Rows from block 2 of the text encoder of a small text-conditioned spectrogram diffusion model, named by matrix and row number. Rows with one number belong to one neuron. Each number is 128 + 24 x the weight over its row's rms, rounded and kept within 0 to 255. All counts start at 0. Numbers have three digits each.
After each neuron's rows are labels from the 100 texts, of 14848, where the neuron reaches its highest value: "fires on" is the input token at the peak. Only what is clearly more common there than usual is listed. The data: Morse code for random letters and digits, with fading, noise and interfering tones.
# fc1: MLP up (text_encoder.blocks.2.mlp.fc1.weight, 512x256), inputs 156-207
# fc2: MLP down (text_encoder.blocks.2.mlp.fc2.weight, 256x512, transposed), outputs 156-207

fc1.254:132132095088089077181143121171110113107133169107089126141134150168086092104176149111151112170097132163088118096126111113153134097150144130131172143128109119
fc2.254:143138124101120147101110126094084133164112121149144182119135122119124183132113098137123119100116113128133105130106136157139106123103151135160157134152126104
fires on: "e"; "r"

fc1.237:138162122123135089142112162146150158112105106153132091081167114155104112157115142129155149144127123107102124143142101116151145096085158130166178099174103144
fc2.237:151186122113135126132220140108132115118117158121122108132147109137145000150159146122152213105121138097059115130136113106147127115161113116147120133101124135
fires on: "e"; "r"

fc1.292:135145146123133125153119098098103109164089112154124144152138150088113130131155114128175132099170089136093125154159153117126119100158133113147147144099148103
fc2.292:128156108163120124129190160141150141099136139136095095117120130152151032138145163134133192147147179087075138133130131142163163170133108144117114137129123176
fires on: "<end>"

fc1.399:083125175149121156114124140084129101175085107121154107100089136086165166147091127137141142084135135155161130156096170121136115124103087110134108160121118082
fc2.399:188186144120094144111246118099123142141126112137130139133155158122114000111100085147118207114118101139068114136111139152152115164114119121118156133119102102
fires on: "a"; "s"

fc1.88:107134142106121151132144122074098134150081122121126144102097130114134147136090105180143142115101095116141136144126141167121106179104141125145138142093126077
fc2.88:175195117135112159155237145130140122144153135122112121114131131141135000123140134137136217130145142141061122099150114124137137132146112124125147127097097132
fires on: "a"

fc1.214:162140154122136183114165155113103099129111125145135147102105154072143109091108136127143167137137079152153112117093183118103096136120099140119113127103115075
fc2.214:182174126117119139144252126134138109136132115124106111112141130139141000112121120136129229148145136138062126106139129123125133116116120132094138116117116134
fires on: "a"

fc1.142:149087164108108145125143121124102085131136146172180136092128156093138167115094105148094106088155107143156114162088147161137106122092101150144115148112117105
fc2.142:186188136130071150107240121111125134140128110128131128129148154125110000111094097155124204132138119126056120133121150136137128161106119118113143135116083112
fires on: "s"; "a"

fc1.441:149102121167155157120140140112094148169123102131171162113128109124106141131150071148139138104157097145104118128122173150088084126084125100105126154104123135
fc2.441:183178135133089152124250130113132113150140117138113118122145151141138000119094097150125220142152117133052122112134131122136130153124115118110129128115092129
fires on: "a"

fc1.181:097126131143104123122113153091100126136100125174130094115123121114131090159096146127152143116102128083147172121160153152141155129135128135140130111152130100
fc2.181:183170141138096149121245106107120107154154119117121109115125143134134000123113108139118190132143096165060138151121136137113140147113126127098127101133099092
fires on: "<end>"

fc1.349:117122156160147141165133109096131137154126176096122113140125145117138115117168112147180171150117104100125113114167148169165100133108089136165106098115092151
fc2.349:176173125139086143120252124107135125151137104121122123123139135134118000117089113134128212121142112131058133138116138130135132165112112131110138121105105110
fires on: "<end>"; "m"

fc1.278:139124129117163135115137111100092098124116104157152117091140127135138171128097138143085134082153081159120142161126147158147134117139110141120125146118133076
fc2.278:188192137120084148110245125108113127150130110150137141133157147122132000099101099155130197121124108135045106135119154145137114148103133125134162136111088113
fires on: "a"; "s"

fc1.490:164159157087120117166156149150093123085102144092135118116156151125134142127102108115158142098161174159130109095120159120128124122151133148127137158152136159
fc2.490:106119125158140152114101113061152115156120120128176120124114122120154153139136103156125103115153074084147136180124120129122115147137110149120126132093146070
fires on: "g"; "i"

fc1.433:109162148117131154094111139145159147158142095121135130106130102085157091152150080149165112130114115107127146179089113153107101157113150110119148131132085118
fc2.433:179165161143066154127232117104110123159127114131136118118137158128106010110105108138127201138139066152067112141117160134146128153075119126114146118125106087
fires on: "r"; "e"

fc1.204:173139146136128154100142138123133136149148108152140124126140136153157135167147086131120125084152102121079123101124103108130177151134151129130112153135142142
fc2.204:139154116154115111163201126144160124121135150131115096109108128137148024145165185120143184144159177073081121137153129129143161147126107159115125136138104158
fires on: "5"; "m"; "g"; "a"

fc1.392:147153108134124160085118127088109151115106080134115115146143137120104131123095072124105132111171089113103112148102162165139112140142093154119147117114102114
fc2.392:179169135152097146125255128111147110146142125143110128121125149127119000103113115161135210132152115125050148116134138140120138159120108126112136130112103115
fires on: "a"

fc1.219:120138138127120132105139100086096151120125122151170153172103148124142108091104080139087123109123082189134146175101166148116111159099109142129153132153115102
fc2.219:176203123140118149145252144130132115122147139129123121118148117145152000125139139125141222133150153130054122098135121111153138119158122115121155139089096139
fires on: "s"

fc1.215:089110143150102145083112128126159153158131115169164154098121168114151124147109094143140132097115115182172144142110145141103126152138154090141121159134167150
fc2.215:162181119150148138148224189122132142114140128140094131163147129142140000114121133157131221152143143123043149107133115157145137142169096115107118146106120155
fires on: "s"

fc1.506:165143106108082156094145125090118149166153118180124102099096137146160095141115139134123145111142119139141116129129163120086089136121143136103143111109101082
fc2.506:171173132133119131111242125124134114125137111123107129132137166136131000116081102149123224148113116140052135125127121151134124171127120128101126115097114117
fires on: "5"; "a"; "m"

fc1.498:153115148105101112092150126095130112134088129186179116151118117092164156122132086111119112107109107163146135172086186168113129140111142128107126142140101078
fc2.498:189201132136091153119243137110121138140132124126121139125151141136120000113098110144133224120138127120045111121122132135149131153121117120125153131105100130
fires on: "a"; "s"

fc1.256:113136175118104168106142112135089151169086099181169135140127118085147136133124122117128144087108108115159113185132130130133096175107116154103123120134133070
fc2.256:190195117136082146123255126120123125148132119138124127123141140141139000107113109139131220121140111122043129116135148140145129130121132122127138124122093132
fires on: "s"

fc1.488:165122113140122136148125138140134155110110143107120136140098116109129110188133089148153133079171144082100127167096155096157136151160089117096142163085092136
fc2.488:118113193129138138115108083086125104194140074111142113132118153130131132118138117139130131154163065117148125177105150144114117125098124128123123109117151058
fires on: "<end>"; "r"

fc1.279:129158122134071130153159092159100152123105152127145146127180104126085088155129120096115130165161149101091116129152111119160116096088120091158178095127138139
fc2.279:166191114115124136135213138108109122109107142139136111126145096127160000152142119114145227114126117113064105154133123109156144119139121118140148124108099140
fires on: "e"; "r"

fc1.59:095143148164135160147113108117170161106104156151149144103093121128172144116177098115117138136142083095142110156120173095132153094163111137159112170156129130
fc2.59:180134178131093133104182091100123097167133077111146107130144137117109038125094079157120157134137066136107132170108160131123111144068128101106140115115119061
fires on: "e"; "r"

fc1.319:104136161094127136126130107150120125145149167175138124163140143135123108164097148114167126107131116119099122114105108150095097161170115105146139141112156096
fc2.319:161136129163100156140215109102147124157150094103123117130127148135128006099106121158106169145143118137098140117122148124104136160110118144088124119123107115
fires on: "5"; "a"

fc1.471:145128155153131132105126136099113126138083074130150113093099163078167096113142113134140116124105107159104128111117127115142145130090101080132133118134134084
fc2.471:165174123148108141129243135124149114137155114131117102121130139156139000116109115158126212155140123121064140128140120131122142135129115135099114131110103134
fires on: "a"

fc1.454:147176098124150124122127111095119118085125141120126096134174160125077097139150125100113110098130118158077115178135100166108141148108135119122177137174098121
fc2.454:150207118115141132139212140121102129109127138109147114122148087147157000149144123104135230131126113128068135142145130113152126115136122139153142123127102127
fires on: "r"; "e"

fc1.382:149106111117149110092117140086095145159124137155142135105124099098141138171157092106174159118123142102120165124120098084136178117127148113155140159130109147
fc2.382:121130174124120099123130098141126146157122083122118116153134170129120108131144137126137135139120105098135103193088186168134122138110127154124131108161140121
fires on: "<end>"

fc1.362:139153186143140174124096127096141092123120113165152144137128163096107154114120124108092102111154113154147113124084153128096096157092126106106116133108157118
fc2.362:184189123136087163123246140093125130154134120135122138129144144136123000117100092157137221127142120123044122134118140148145125154121107119119143128114090113
fires on: "a"

fc1.126:172117156097125092124142095136126119138142105131104120104132128140103088104129109082174113106168098095143135134117138151130146098093117156168158117122112128
fc2.126:181175073134105146135215142137135138101132176136106150099146122154111017142127160139122193129134160111054126089151089128153144165129141148113150138143083169
fires on: "v"